Weights of a small CTC audio transcriber: width 384.
Rows from block 5 of a small CTC audio transcriber, named by matrix and row number. Rows with one number belong to one neuron. Each number is 128 + 32 x the weight over its row's rms, rounded and kept within 0 to 255. All counts start at 0. After the name is the row's rms in percent of the matrix's.
After each neuron's rows are labels from the 100 clips, of 14976, where the neuron reaches its highest value: "responds to" is what is common among them. Only what is clearly more common there than usual is listed. The data: telephone keypad tones over noise or synthetic speech. In brackets: how many of the 100, against the usual share in percent.
# fc1: MLP up (model.blocks.5.mlp.fc1.weight, 2304x384), inputs 128-255
# fc2: MLP down (model.blocks.5.mlp.fc2.weight, 384x2304, transposed), outputs 128-255

fc1.451 088 [ 92 166  79 174 107 159 135 159 129 146  95  77 134 193 131  99 144 183 176 129  38 111 102 179 133 135 141 110 101 153 124 108 179 113 128 148 163 141 123 161 135 134  97 115 102 156 135  87 170 168 158 107 171 125 102 138 152 115 133  41 120 168 145 103  94 141 108 138  99 130 112 100 125  95 113 144  73 164 125 133  93 192  82 164  85  98 114 159 144  71 145  92 127 132 156  95 115 140  78 100 121  97 113 102 135 187 151  89 127 116 145 102 143 139 105  90 178  90 131 174 142  84 107 123  83 112 107 141]
fc2.451 098 [120 190 132 103 102  77 167 195  77 110 177 141 182  94 145 132 100 149 116 141 122  87 152 119  83 162  89 165  83 100 168 182 132 111 106 110 172 100 148 165  95 176 118 149 143 117 177 159 118  78 115  90 126  96 140 147 110 137 146 111 135 111 127 154  97 114 139 102 194 140 115  72 125 121 175  72  91 132 102 148  96  88 122  73 131 105 112 113 152 122 103 150 113 219 133 146 167 188  90  97 156 176 144 137 109 148 149 151  99  87 168 149  95 111 192  73 169 111 152 135 163 120 101 103 116 107 165 164]
responds to: key "B" (58 vs 26.6); number of keys: 9 (50 vs 11.3)

fc1.620 098 [166 154 177 161 141 124 102 154 105  97 115  97 174 132 103 162  95 145 113 162 132  73  97 151 152  51 122 103  71 125 197  98 147 183 134 124 113 145 100  97 137 112 160 132  94 147 146  98  99 150 151 183 167 111  99 134 160 146  77 120 145 153 133 144 149 162 100  83 200 123 161 150 106  16  61 115 172 157  67 118 117 133 150 141 101  66  90 132 144 132  91  96 156 160 135 106 176 104  91 154 133 144 126  64 106 106 153 203 141 162 116 167 141 119  49 151 116 112 126 125 170 112 104 144 128  83  80 131]
fc2.620 095 [165 146 125 146  99  96  92 147  79 141 158 100 142 152 125 152  96 127 120 122 189  41 175 158  46 149 156 136 114 123 205 166 130 127 143 142 169 106 158 134  98 131 110  92  86  53 113 129 157  82 105 113 123 126 139 175 113  91 135 146 149 157 141 127 104 118 153 132 143 174 159 109  93 129 143  97 129 143 120 121 107  65 170  76 141  53 146 109 151 132 108 143 104 123 106 129 161 153  66 118 153 117 143 163  86 128 156  91 158 122 149 147 122 102 136  94  97 124  95 145 163 118 134 110  71 145 185 165]
responds to: key "1" (74 vs 26.5); key "0" (61 vs 27.4); number of keys: 9 (50 vs 11.3)

fc1.590 094 [139 122  71 126 124  76 118  87 145 141 117 110 142 149  94 186 164 114 110 153 158 105 133 102 166 186 132  57 114 108 114 127  99 124 109 187 139 193 106 137 179 121 121  89 102  85 152  99 176 126 131 150 125 144  80 129 119 155 153 173  55 154 158 103 147 136  89 212 145 131 163 191  80 120  92 103 143 110 126 131 133 141  51  89  82 158 132 136 145 102 116 168 128 102 146 147 155 145 121  97 130 136 102 142 134 121 113 133 155 116 140  89 119 138 103  92 101 110 128 185 112 110  66 161 120 123 117  79]
fc2.590 103 [120 184 147 134 128 112 152 136 114 127 192 139 108 208 118 158 114 188 178 126 180 147  57 118 208 109 136 103 116  94 177 103 119 134 131 120 154  60 106  95 100 124 102 106 128 164 137  96  76  79 107 144 104 123 123 141  55 170  98  91 163  68 120 151  99 132 139 153 160  91 103 163 141 127 206  86 114  96 113  83  62 126 116 113 152  44 141  92 142 152 149 140 126 101 106 134 148 102 118 114  95 152 166 122  98 116 179  92 125 130 173 123 140  95 192 170 138  82 146  93 124 123 129  95  98  83 133 117]
responds to: rumble (52 vs 17.7); number of keys: 5 (28 vs 11.2)

fc1.712 090 [179 169  65  85 131 143  75 157 182  81 121 143 177 106 152 111 119 123 158 152  93 110  98 131 172 184 109 217  99 149 154  85 170 129 124 105 134 192 216 138 130  83  91 180 120 119 125 168 170 126 124  98 209  99 106 186  64 120 201 120 140 128 151  91 153 160 138  69  67  84 133 131 138 125 122 125 101 117 116 108 123 114 111 125 107 147 119  97 136 101 103 107 129 143 150  96 108 149 133  65 144 144 168 124 126 152 120  69 161 138 166 101 134 151 112  51  91  96 156 131  90 122 161 106  85 106 131 147]
fc2.712 096 [124 148  88 129 139 138 133 192  81  71 178 139 177 134  95 120 132 169 140 144 172  97 195 121 128 111 131 163 118  99 152 151 119 115 126 125 162 114 134 155  99  91 106 105  88 104 154 143 147 113 134 134 126 116 152 141 101  75 201  98 127 111 173  85 120  46 104 138 164 105  75 100  98 125 182  73 126 124 131 117  76  84 141  79 111  91 103 106 155  86  93 150 126 171 136 104 156 223 110  75 120 139 116 162  81 113 129 107 134 100 130 143 126 148 144 126 132 110  98 145 118 146 164 121 117  90 155  95]
responds to: key "B" (92 vs 26.6); reverberation (56 vs 25.4); number of keys: 9 (43 vs 11.3); number of keys: 8 (30 vs 11.5)

fc1.318 111 [143 134 159 143 115 121 119  91 121 135 147  75 133 150 175 182 107 199 155 165 119 143  97 100 144 116  57 200 103 126 163 176 156 191 172 209 131 113 173 182  90 152 130 139 169 156 125 118 158 135  95 141 112 159 112 119 134 158 189 111 161 135 201 132 166 122 145 108 100 100 108 139 196 158  78 103 142 117  63 155 149 157 189 148 132 144 158 120 168  79 108 132 163 108 136 168 193 106 156 151 113 125 120 131 137  83 119 140  98 119 129 105 131 147  94  67  80 101 128 129 153 132  77 111  95 118 154 154]
fc2.318 096 [140 145 125 115 113 231  56 104  74 134 134 132 162 142  86 148 155 115 155 124 114 122 140 113 140 134 185 175 164  46 138  98  94 174 149 167 147 159 134  91 159 131 153 156  93 108  98 120 110 123 167 112 164 138 113 132  97  97 205  44 112 106 126 159  81 127 131 128 177 115 157 131 126  94 142 167 125  53  95 163 170 113 117  93 117 114 132 133  96 100  73 117  88  79 155 110 112 164 153  94 152  79 166 170 133  79 126  91  95 118 147 166 107 185 142  61 119 129 170 158  41 122 120 149  22 103 161 175]
responds to: key "3" (95 vs 27); key "1" (54 vs 26.5); number of keys: 9 (36 vs 11.3); number of keys: 8 (31 vs 11.5)

fc1.490 103 [137  75 103 153 164 165 142  88 120  48  95 140 146 119 209  95 112 160 101 161 164  93 115 143 174 117 165 151 138 144  95 157 170 131 111 105 158 120 145 147 138 173 118  71 107 103 154 125 141 160 110 135 128 157 113  85 190 103 108  99 130 160 114 165 146  88 127 101 166  51  97 144 135 147 127 158 116 128  99  75 133 102 113 120  73 133 107 159 104  76 199 169 155 171 165 149 109 127 117 119 152 125  58  94 159  84 127 147 197  90 151  67 107 140 111 167 101 131 112 118 122 102  88 143 106 187 164 125]
fc2.490 103 [123 125 120  98 192 128  77 207 117 107 102 103 175 145 108 187  92 178 122 130 204 131 129 147  91 173 114 178 125 115 155 124 107 131 113  91 140 120 118 117 180 110  85 150 122 103  85 134  85 166 118 135 150 127 140 169  74  96 147 114 107 166 154 164 132 136 133 163 157 138 119  74 103 176 183  90  97 155 126 135 179 129 122  64  86 147  77 121 176 166 119 111 105 147  98 152 101 146 132 140  90  94 102 152 123 134 108 109 130 142  86 137 100 160 128 142 105  98 164 165  71 140 124 118  63 163 138  75]
responds to: key "0" (80 vs 27.4); number of keys: 9 (52 vs 11.3)

fc1.530 111 [107 132  93 182 113 106  26 105  79 137 158  91 146 134 117  98 143 103  99 175 156 165 108 123 147 191 124 143 124 143  76 111 118 113  99  79 132 141 102 149 133 109  96  57  81  60 171 163 117  99 138 180 105 106 118 178 164  60 148 126 158 128 131 129 151 133 172  96 115 148 105 143 132 143 114  67  59 112 143 146 102 159  68 156  67 128  77 161  75 155 188 126 152 134 121 119  93 137 122 112 202 147 126 180 147  99 141 106 135  84 107 145 147 128 124 120 147 118  95 157 149  68 129 104 122 153 139 148]
fc2.530 102 [147 126 109 143 117  98 120 107 141 107 140 124 154  84 101 135  89  99  92  82 160 127 161 129 125  82 141 128 108  97 177 209  88 174 126  91 164 135 160 158 158 137  61 139 154 112 106 115 169 150  68 130  92  97 155 144  81  77 102 111  63 117 151 134 120 108 119 124 136 129 216 120  88 129  77 147 168 118 137 117 124 130 140 125 136 157 138  79 140 133  48 132 160 135 169 162 101 141 122 183 145 115 109 143  90 157 106 145 129 145 182 137 164  57 152 195  66  99 113 110 139  57  93 125 165 153 172 111]
responds to: key "1" (79 vs 26.5); first key: 1 (51 vs 6.2); rumble (38 vs 17.7)

fc1.705 106 [164 187 128 109 152  85 180  89 140 112 120  95 136 136  95 183  56  78  90 140 138 135 144  97 104 147 148 182  82 149 155 133 119 116 125 163 137 121 113 131 130 166 139 139 134 129 198 162 171 139 134  86 154  98 133 163 100  97 184 143 113 154 190 148 142 194 144 158 124  62 149 126 121 118 127 123 159 168 165 155 182 206 122 149 113 178  97 121 112  76 104  81 152 153 171 139  94  81 133  97 114 106 156 161 105 144 183  94 126 142 113  85 146 103  59  99 159 174 144 124 117 120 106 190 133 123 126 113]
fc2.705 104 [134 101  86  84 103 107 154 129 124 147 150 117 169 103  88 119 162  46  69  96 128 127 119 132 179 142 184  76 111  73 128 134 156 148  66 136 147 157 196 124 125 132  75 100 124 123 124 167 134 122 109 149 108  86 147 138 141 137 150  65 198 115 124 160 113 159 134 177 156 118 173 145  96 133 165 153 119 104 135 116 160 127 126  87 159 133 154  97 127 160  86 141 128 190 132 137 138 133  59 101 196 122 149 159  50 181 113 126 100 145 136 161 135 100 148 160 100  82 148 183 166  90 102 108 136  88 123  68]
responds to: key "1" (87 vs 26.5); speech (70 vs 35.5); first key: 1 (29 vs 6.2); last key: 1 (25 vs 6)

fc1.764 104 [161 120 139 126 139 177  99 162 172  85 133 116 138 143 106 179 167 113 218 151 124  95 110 143  75 149 127 170 104 164  99  68  88 127  71 108 146 190 163 149 148 165 146 134 124 139  95 168 154 129  96 110 112 138  90 165 165 111 206 121 161 119 109 157  43  92 154 193 129 138 116 115 162 100 145 163 135 162 145 141 186 155 110 103 161  83 174  80  59 128 135 144 113  95 133 168 122  81 163  90 137 112 120 142  87 119 107 124 151 160 130 139  98 140  95 134 172 138 148 130 101 146  85 112 138 161 115 170]
fc2.764 092 [142 145 137 126 134  17  67  77  82 148  97 168 175 132 145 142 120 129 180 100 186  85 150 119 123 114 156 168 168 107  79 110 155 179  87 149 144 139 107 142 159 112  49 137  86  80 138 147 105 141 123 148 120  89  67 163 104 123 123 106 117 151 157 133  81 118 153 112 138 109 115  96 106 111 142  75 149  84 113 131 132 121  75  35 153 114  90  59 170 120  71  86  99 197 105 111  88 132 120  96 171 124 104 136 109 122 118 112  37 109 173 147 137  97 118 130 102  88 129 114  77  70 161 118 105 177 167 110]
responds to: rumble (59 vs 17.7); number of keys: 2 (47 vs 10.5); muffled (low-pass) (34 vs 12); number of keys: 1 (31 vs 10.9)

fc1.707 105 [133 129 120 157 130  76 160 194 119 159  80 169  57 116 138 129 112 134 148 109 146 184 160  86 154 115 145 147  59  90 126 104 113 137 143  85 165 149 131 109 164 128 135  70 137 198  63 172 161 144 168 113 184 140 102 188 129  93 167 123 123  96 136 120 126 190 115 157 137 144 112  81 170 164 120 209 114  98 101 134 111 127 208  93 139 116 113 127  87 144 242 152 135 151 172  84 154  75 105 158 105 167 152 151 131  65 140 122 142 102 153 105 131 135 141 105 115 154 136 118 130 174 172 101  78 145 144 119]
fc2.707 102 [128 159  92 123 140  93 134  88 113  86 144  91 143 123 146 173 148  68  97 120 125  91 189 119 185 101  91 181  58 110 162 127  76 150 121 124 141  98 208 117  89 155  76  76  49 146 149 140 111 118 168 110 108 138 109  99  93 114 129  83 171 176 138  96  72 132  82 143 172  83 143 144 141 128 185 114 120 124 147 105 124  74 167 136 119 112 152  69 157 125  84 107 121 165  66 123 159 152 109  40 143 109  68 121  60  95 187 203 136  63 143 154 178 112 191 126 126  89 152 165 123  63  70 157 141 122 151 150]
responds to: number of keys: 1 (56 vs 10.9); number of keys: 2 (40 vs 10.5); white noise (38 vs 17.3)

fc1.34 101 [103 134 131 118  84 121 162 148 124 109 146 132  87 185 100 128 115 180 110 139 103  62 156  92 160 123 123 124 105 128 113 138 131 133 155 129 164 118 202 148 176 110 127 124 178 164  85 149 151 161 149  92  93 129 177 173 140  28 153 109 124  89 104 142  96 144 138 171 159  78 129 119 155 149 164  88 170 104  83 147  88 129 123 132 109 106 126  82 111 112 158 159 189 127 130 144 150 138 131  90 102  98 146 131 156 104 159 137 103 110 208  94 111 144 161 114 107 150  94 152 108 130 100 139 119 111 126 204]
fc2.34 097 [146 155 136 132  79 115 121 108  49 120 142  71 137 135 106 176 107  86 145 165 172 133  93 182 140  49 134 146 150  73 147 147 104 149 141 186 172 142 124 125 130 146 155 117  91  90 107 118  96 124 142 117 146 157 106  78 114  77 212  65 133 131 146 162 124 126 137  55 146 103 184 186  30 158 197 186 129 105 134 132  96 102 139 163 116  62 119  96  87 151 138 150 112 164 123 147 128 155 133  82 124 103 147 124  73 147 120 118  82 123 158 138 119  67 128 150 157 144 101 135 149  94 109 138 177 150 193  89]
responds to: key "1" (99 vs 26.5)

fc1.227 110 [113 118  91 114 111 118 156 165 185 101 152  37 100 135 140 135  86 146 161 125 125  37 158  98 123 119 143 156 127 110 183 150 167 139 141  97 104 117 164 137 129 179 125 131 115 135 133 143 124 130 123 167 102 119 133  89 120 166 155  99 174 150  71 121 177 121 199 146 127  71 115 131 165 150 115 158 143 146  86  89 189 127  96 157 170 121 123 170 155 187 126  91 121 155  95 177  98 107  95 162  74 188  65  83 119  92 146 105  90 133 147 124 102 154 139 129 121 171 157  64 146 130  78 129 120 123 110 142]
fc2.227 092 [146 141 160 140 127 117 153 132  63 128 137 157 138 112 128 104 143 147 106  91 187 119 112 137 116 119 167 176  80 115 120 161 176 153  88  92 179  51 137 139 101 132  87 104  71  71 156 143 132  60 130 137 168 117 163 143  95 102 202  99 159 162 128 138 121 170 138 138 121 135 170  98 137 178 151 103 115 103 101 153 132 112 137  16 156 122 103  93 133 129 131 179  87 113 122 154 119 175  93  78 127 124 126 135 130  75 112 128 135 113 175 141  99 142 152 120 144  86 127 173 122 119 127 110 128 103 140 120]
responds to: number of keys: 1 (59 vs 10.9); pink noise (51 vs 17.5); number of keys: 2 (32 vs 10.5)

fc1.96 117 [131 166 129 151 118 103 101 133 112 179  78 103 155 115 149 125 121  95 138 145 146 126  84 129 176 111  93 139 145 100 122 141 151 124 121 131 159 142 175 143 147 101 154 108 141  99 151 146 186 165  71 120 165  89 104 114 124 139 119 148 166 103 109 189 145 105 123  91  89  96 152 125 107 167  72 155 134  89 117 113 104 121 200  98 138 166 114 143 126 160 125 144  98 125  76 123  85 148 168 142 143 158 139 118 122 105  99 140  96 110 135 119 129  85 126 153 174  79  40 108 137 173 105 101 120  87  81 100]
fc2.96 112 [112  83 108 194  94 126 116 132 165 128 118 134 147 127 118  89 149 120  93  72 148 103 125 161 118 151 138  81 102  45 128 150  76  93 169 136 122 102 155  82 178  90  97 125 124 170 114  97 160  28 139 130 141 105 142 188 148 152 123 119 153 161 164 122 106 150  67 155 165  57 101 131  95  93 142 132 101 133 105 171 132 140 110 103 134 105 134  84 153 124 115 127 119 136 102 154  91 138  70 147  90 159  28 142 132 126 146 104 158 156 180 193 104  95 139 172 141 115 144 114 116 106 161 112 118 105 130 104]
responds to: number of keys: 1 (70 vs 10.9); number of keys: 2 (29 vs 10.5)

fc1.713 069 [ 70 135  83 204 118 129  94 123 127 148  93 122 116 142 160  88  86 114 152 147  74 107  98 163 182 156 171 197 146 161 194  91 203 130 167 116 127 152 171 153 136 172 153 112 120 116  72 131 131 183 136 130 153 172  92 169 106  83 117 155  72 117 125 115 129 162 147 168  92 160  73 171  91 101 161 196 115 150  93 117 136 161 161  94 100 120 117 114 119 140 162 153  99 113 119 138 114  96  70 109 104 145 132 129 137 121  69 105 143 108 146 150  83  89 107  93  98 158 164 139 129  99  67 113  73 148 104 185]
fc2.713 084 [118 138 119 130 114 138 141 155  83 128 147 107 171 155 126 119 119 162 127 110 196 146 112  74 130  78 123 163 107  66 121 134 129 143 142 112 175  72 158 150 122 105 122  24  79  99 160 152 150 132 147  98 112 134 154 142 141  62 187 115 173  89  94 114  99 118 120 104 135  98 157 102 106  87 154 124 132 120 150 126  98  81 186  39 137 120 124  97 169 121 124 107  67 158 101 132 189 141 105  79 158 157 134 117  82 150 129 133 108 118 146 166 148 134 180 117 118  80 120 135 171 127 156 101 116 105 142 116]
responds to: key "1" (61 vs 26.5); number of keys: 8 (39 vs 11.5); number of keys: 9 (31 vs 11.3)

fc1.47 087 [147 156 167 100 156 116  99 128 107 142  92  95 124 116 123 145 141 163 137 124  92  77 146 116 139  75 161 169 113 128  97  95 199 103 129 125  89 145 133 186 111 101 154 129 134 134 125 101 148 136 154 166 159  90 127 203 136  91 109 144 145 156 118 165 134 156 153  89 144 138 144 137 102 119 120 127 118 154 150  50 137 170 118 149 147  93 140 139 192 122 102 157 154  75 104 155 141 105 112 156 154 130  97 124 108 123  88 107 114 144 139 148  75 142 128 123 153 196 182  77 154  82  95 164 131 167  74 142]
fc2.47 094 [168 197 120 126 125  83  98 140  69 144 197 154 145 147 131 186 121 147  91 157 196 110 149 137 142 104 125 170 102  95 173 144 142 115 122 104 192 100 172 178 105 141 110  86 151 125 199 153 117 114 143 121 102 108 155 128 117 113 163 120 208 160 105 125 129 106 145 172 159 152 117 161 103 105 194  54  98 158 184 145  70  80 136  58 102  70 117 121 190 115 114 141  87 189  85 126 130 155  93 108 152 169 118 182  80 126 147 126 116  78 153 172 130 145 160 133 151 114  93 168 117 118 115 114  86 104 188 114]
responds to: key "1" (67 vs 26.5); key "4" (59 vs 26.8); number of keys: 9 (29 vs 11.3); number of keys: 8 (29 vs 11.5)

fc1.178 105 [151 154 152 152 112  92 113 127  92  60  57  90 109 154  71 124 139  93 132 141 124 158 143 133 121 151  83 143 152 112 143  77 207 128 120  25 164 175 120 131 130 148 126  78 119 118  90 130 160 143 147 112 161 176 106 111 104 107  32 143 152 122  99  99 136 157 153 132 145 114  99 111 186 111  68 121 103 103 153  48 124 116 135 106 115 143 154 120 129 113 121  76  71 128 163  66 105 135  82 117 128 186 141 108  74 184 124 117 105 149 147 151 158 153 129 155 118 108 124 176  49 111 113 191 129 160 143 105]
fc2.178 099 [113 142 178 148 201 168 138 169 121 119 148 178 114 159 175 150 136  84  39 106 164 149  96 110 105 149 162 151 115 155 140 152 161  87 125  70 160  98 132 196  89 105  94 174 118  72 112  96 129 128  93 103 152  89 141 174 132  84 104 123 145 129 153  94 126 109 150 110 130  83 131 115 172  90 131 114 131 130  87 116 164 130 117  69 163 102  91 146 157  96 144  96  89 152  92 191 111 130 125  39 168 123 180 166 183  66  85 126 157 125  84 146 143  95 112 128 101 149 122 157 190 145 110 140  57  77 147 133]
responds to: key "D" (53 vs 26.2); number of keys: 7 (44 vs 11.5)

fc1.116 111 [131 192 161 181 116 146  92 163 147 167 152  97 157 116 162 135 162  86 173 160 119 151  86 112 144  81  97 161 110 158  99 148 104 158 139 184  76 110 135 114 144  98  94  55 122 134 164 119  70 184 135 106 134 104 152  87 129 141 121 159 123  80 139 132 117 151 178  86 146 113 151 180 124  75  65 113  86 102  85 117  99  71 138  61 150 161  90 172 161 109 206 103  50 177 117 133 166 153 125 145 150  90 112  87 112 136 138  91  84 170  75 150 171 106  64 154 154 156 101 167  51 138 137 146 103 105 140 132]
fc2.116 116 [126 100 142 135 138 143 169  76 107 125  85  71  96 141 137 102 133 159  97 109 122 160  54  92  55 154 177 128 136  76 112 164  52 120 175 153  80 149 134  56 179 110 112 139 147 139 151 124 147 103 131 143 104 129 136 126 141 160 106 139 125 124 131 132 143 100  74  50 119  74 104 125 135 148 154  80 113 134  99 149 163 113  82 120 106  82 125 158 161  52 142 138 146  85 114 153  73 124  70  87  92 147  44 102 111 120 115 117 102  96 185 118 128 122 149  91 136 117 123 100 141 126 195 114 133 125 163  89]
responds to: number of keys: 1 (75 vs 10.9); quiet level (60 vs 28.6); white noise (38 vs 17.3); thin (high-pass) (32 vs 12.7)

fc1.588 114 [139 115 113 154  74 126 134 160 100 178 142 129 125 132 175 107  98  80 111 132 159 125 161 164  96 109 138 113 139  90 103 177 122 131 146 174 169 147 143 124 147  68 113 115 141 159 157  78 171 125  86 108 140 150 129  70 180 133 104 132 135 117 147 156 134 129  82  96 190 115 120 123 203 158  94  98  99 129 135 143 167  98 104  58  98  99 134 172  88  71 167 137 107 149  88 128 170 160 130 150 174 112 130 134 120 156 142 189  92 120 192  94 124 133 109  92 142 134 163 180 150  73 129  41  93 145 143  96]
fc2.588 100 [159 132 127 157  65  92 137  94  94 137 110 144 106 176 144 166 157 160  84  48 112 152 114 117  94  90 123 155 146 181  98 113  84 194 135 127 113 107  95 106 156 136  75  85 148 194 116 123 148  98 168 145 138 140 129 110 161 118 120  74 162 123 103 118  95 133  64 129 102  62 137 150 148  60 112  75  83 138 145 129 157  89 100 137  52 111 132 120 168  72 126 130 146  64 129 159 113 100 100  95  70  67  48 182  72 126  83 111 113 147 133 198  74  93 106 176 152  93 125 168 100 152 171 107 145 101 150  67]
responds to: number of keys: 1 (65 vs 10.9); thin (high-pass) (30 vs 12.7)

fc1.160 114 [143  91 122 194 128  52 150 129 143 152  97 112 111  96 154 105 150 139 155 116 116 139 176 133 132 140 126 184 123 168 135 149 196 103 109  84 135 181 133  84 128 161 122  82 116 111 128 186 165 124 178  68 111 132 147 148 171  64 107 106 134 129 101 122 130 114 147 153  98 110 137  96 152 119  94  96  88 112 144 129 186 107  69 141 111 158 143 132 108 150 143 168 139 131 142 202 108 106 153 145  43 116 101  77 156  89 112 163  86 161 149 111 173  99 107 117 146 136  55 163 137 153 112 139 113 144 150 112]
fc2.160 107 [ 96  70 160  84 139 161  76 194 115  92 156 169 124  95  93  83 135 142 107 125 104 117 185  80 186 152 134 130 121 126 201 163  92 126  67  87 154 169  63 151 102  89 106 161 147  92  82  84  93 124  89 107 112 161 140 167 147 139 143 117  76 109 159 114 110 154 152 182 130 122 153 110 213 146 118 140  99 157 145 122 176 115 130 174 175 183 126 149 115 134  93 106 150 142 166 208 129 153 127  85 102 133 160  84 144 191 119 146 128 127 121 164  52 107 127 162 116  69 179 138 147 139 146 124 110 164 122 105]
responds to: key "1" (91 vs 26.5); first key: 1 (29 vs 6.2)

fc1.334 106 [144 143 100 111 154 162 126 136 112  84 169  72 161 156 143 151 122 117 129 126 125  82 145  98 127 135 112 157 102 170 175  96 119 137 115  76 169 131 123 111  88  45  79 110 115 148 109 165 109 170  96 150 130 108 151 132 111 140 202  89  96 125 124 139 146 163 143 107 152 123 178 113 139 100  91 119 111 100 177 104 148 135 131 135 108 163  54 160  79  97 170 153  87 100 112 115 162  80 110 163 166 149 124 184 169 119  73  74 134  95 188 139 116 117 148  95 121 132 107  75 154 162  70 115 120 110  62 105]
fc2.334 109 [ 79 145 136 146 160 150 127 156 114 166 155 141 140 131  97  82 112  85  84 105 196 111 111  95 115 167 192 160 119 114 104 132 187  83 161 108 128 132 138 148 114 149 136  93 117  99 145 155  88 122 146 149 127 140 117 137 112 165 147 100 166 170 108 138 168 175 144 134 104  82 169 120 157  75 133 123 110 202 181 104 128 129  89 125 155  57 112  91  86 155 119 168 128 158 102 148 166 156 109  82 194 118 136 107 128 169 158 155 141 118 158 118 164 143 153 114 175 152  85 150 123 117 116 131 133 135 124 139]
responds to: key "0" (83 vs 27.4); number of keys: 9 (40 vs 11.3)

fc1.7 094 [116 151 115 110 136 111 148 108 141  38 153 134  83  82  81 166 106 133 166 110 139  82  87 132 137 138 128 169 110  91 172 119 118 122 135  87 125 115 198 108 120 136  96 124 134 156 121 145 128 173 154 155 137 137  98 109 146  91 142  87 136 110 134  77 106 129 159  84 131 148 144 177 103 133 156 175  86 163 145 120  78 167  95 165 112  81 161 183 109 111 133  82 158 148 144 108 141 204  93 109 150 138 115 124 104 122  95 113 150 139 154  99 202 141  87  70 149 142  89 162  98  65  87 172 130 114 114 109]
fc2.7 093 [141 179 141 125 130 115  91 148  86 115 127 115 204 109 111 125 136 113 122 156 193 112 144 149  77 141 113 149 129 114 167 162 168 140  85 114 174  94 175 162 112 128 118 107 129  97 164 149 127 121 117  84  58 149 126 135 103 110 191 121 179 159  98 125 110  93 159 147 139 149 150 114 112 122 159  63 106 122 144 111  67  87 132  75 109  86 116  79 127 169  65 127  70 156 120 126 157 186 127  76 132 157 117 158  95 105 149 120 112  83 170 169 121 148 164  85 133 113  98 143 120 106 140 132 105 143 221 123]
responds to: key "B" (71 vs 26.6); number of keys: 9 (38 vs 11.3)

fc1.38 119 [102 126 160 142 140 155 190 220 138 141 150 114 137 155 129 120  86 107  90  83 148 203 121 103 103 122  92 152 113 166 154 111 202 100 116 112 115 199 199 165  89 142 125 129 121 114  95 125  85 100 130  83 109 151 114 153 145 126 118 140 192 110 104  81 196 143 169  86 189 158 105 153 147 151 154 162 126 104 144 114 100 178 106 142  62 113 101 133 150 165 169 128 141  96 129 142  44 134 103 151 146 110 116 161 139 144 112 119 129 131 134 122 140  57 153 133 109 110 129 161 145 113 123  82 152 122 119 133]
fc2.38 125 [184 137 131 150  82 104  95 137 149 149  79 137  67 103 131 152  83  96  83  98 120 122 136  96 139  66 148 165 134 128 131  82 151 122 137 109  74 166 155 142 153 125 142 181 171 203 120 133 149 111 116 131 139 174 119 113 143 123 124 142 156 165 160 160  94 107 141 115 176  77  95 137 154  82  57 154  70 170 164 139 131 150 102 104 120  96 118 185  99 111 116 174 130 159  89  84  96 124 130 153 162 102 177 156 144 130  99 100 172 117 106 114 141 129 147 136 130 149 123 155 185 109 162  99 111 161  83 131]
responds to: key "3" (82 vs 27); number of keys: 9 (36 vs 11.3)

fc1.87 105 [102 170 126 162 152 113  91  91 131 210 159 149 188 200  99 148  98 113 155 134 116 124 112 135 132 122 167 170 154 119  78 139 103 103 101 105  44 135  35  99 146  77 136  89 137  89 158 116 141 107 132  93 108 144 125 120 131 137 101 107 162 103 163 103 123 119 139 109  89  78 107 125 143  35 194 162 107  87 157 127 147 134  23 149 101  98  98 142 108 154 134 161 135 119  78 121 120 115 118 104 153 176 114 170 114 142 130 124 101 172 156 102 148  84 158  87 123 171  88 142 143 147 129  86 165 187 145  46]
fc2.87 101 [205  82 155  59 140 118 124 177  85 105  95 116 148 111 115 136 106 139 150 125 114 190 143 190 158 134 176 150 136 140 160 113 119 155 160 126 201 136  83  74 144 148  95 146 114 148 131 165 150  92  85 143 115 128 110  66 152 127 127 156 150 171  86 137  65 155 117 100 134 145  84 140 178  98 111 171 146 121 121 125  98 106  70 127 204 148 124 141 133 119  54 109  83 139 158 130 110 129 117 236 103  94 113  93 131 133  81 125 102  89 202 187 128 126 185 170  97  62 117 178 161 134 144 130  95 113 132 154]
responds to: key "0" (56 vs 27.4); first key: 0 (25 vs 6.4)

fc1.676 095 [151 150 122 140 146 111 128 162 206 100 105 170 124 110 135 131 164 114 127 132 180 173 121 110 152 161 184 179 116  99  84 159 114 153  85  99  54 110 121 130 138 128 172 153 120 200 137  99 186 141 103 141 161  80 123 192  85 111 131  55 177 166 137  98  94 128 154  99 187 122 157 167 158 115 191 175  98 132 142 157  84 164 172 119 142 147 162 127 103 143 115 145  86 168 217 126  97 137  90 124 150 122  63 167 159  86 110 143 128  98 102 121 177 119 114 168 163 147 154  93 130  78  76 135 138 112  84 195]
fc2.676 099 [202 134 120  97 181 108  93  93 109 162 135 159 208 101  99 204 175 104  83 131 182 121 101 134 116 126 131 155  90 105 151 159 162 120 125  82 174 121 160 156 108 130  94  94 118 113 174 157 157 154 116 162  89 123 165 170 108 116 134 113 139 154 115 139 109 104 182 162 188 137 175 146  98  89 121  76 126 126 187  94 124  86 194  22 139  73 104 107 135 101  88 126 121 119 125 166 155 179  73 128 132  95 167 166  87 118 175 143 121 127 173 143 126 128 140 105 108  67 117 180 132 115 132 121 104 141 204 136]
responds to: key "D" (69 vs 26.2); key "4" (61 vs 26.8); number of keys: 9 (40 vs 11.3); number of keys: 8 (33 vs 11.5)

fc1.288 085 [ 97 153 133  64 138 118 135 137  98 124 182 127  88 140 112 164 102 111 139 147  84 125  92 156 165 153 197 150 156 118 163  60 169 147 129 181 173 159 154 146  86  98 110  98 130 173 115 102 114 203 128 195 140 124  80 157 146 127 114 132 116 103  85 178 178 184 209 132 104 129 119 168 117 133  76 130  77 106 101 146 133 148 114 164  64 143 113 133 101 142 209 127  94 156 179 157 151  67 142 120 125 148 128  63 129 129  75 117 181 142 149  99  98  92 147 142 123 127  92 134 117  84 109 149 129  59 144  90]
fc2.288 090 [117 143 102 125 112  84 135 167  85 114 126 145 115 142 106 137  90 103 118 141 175  83 139  69 100 121 136 155 116 131 135 197 140  98 111  93 180  92 156 155 135 159 109  98 108  70 170 127 137 113 118 120  92 128 155 122 116 144 183 105 122 112  82 146  89 110 140 136 183 132 111 110 127 114 192  54 135 129 144 124 104  68 142  57 110  70 131  81 159 147  63 137  52 133  94 158 174 158 111 124 168 155 130 147  92 130 141 123 108  86 157 179 182 135 156  91 115  90  98 114 149 110 122  81 101 117 190 105]
responds to: key "3" (69 vs 27); key "#" (62 vs 27); number of keys: 9 (37 vs 11.3)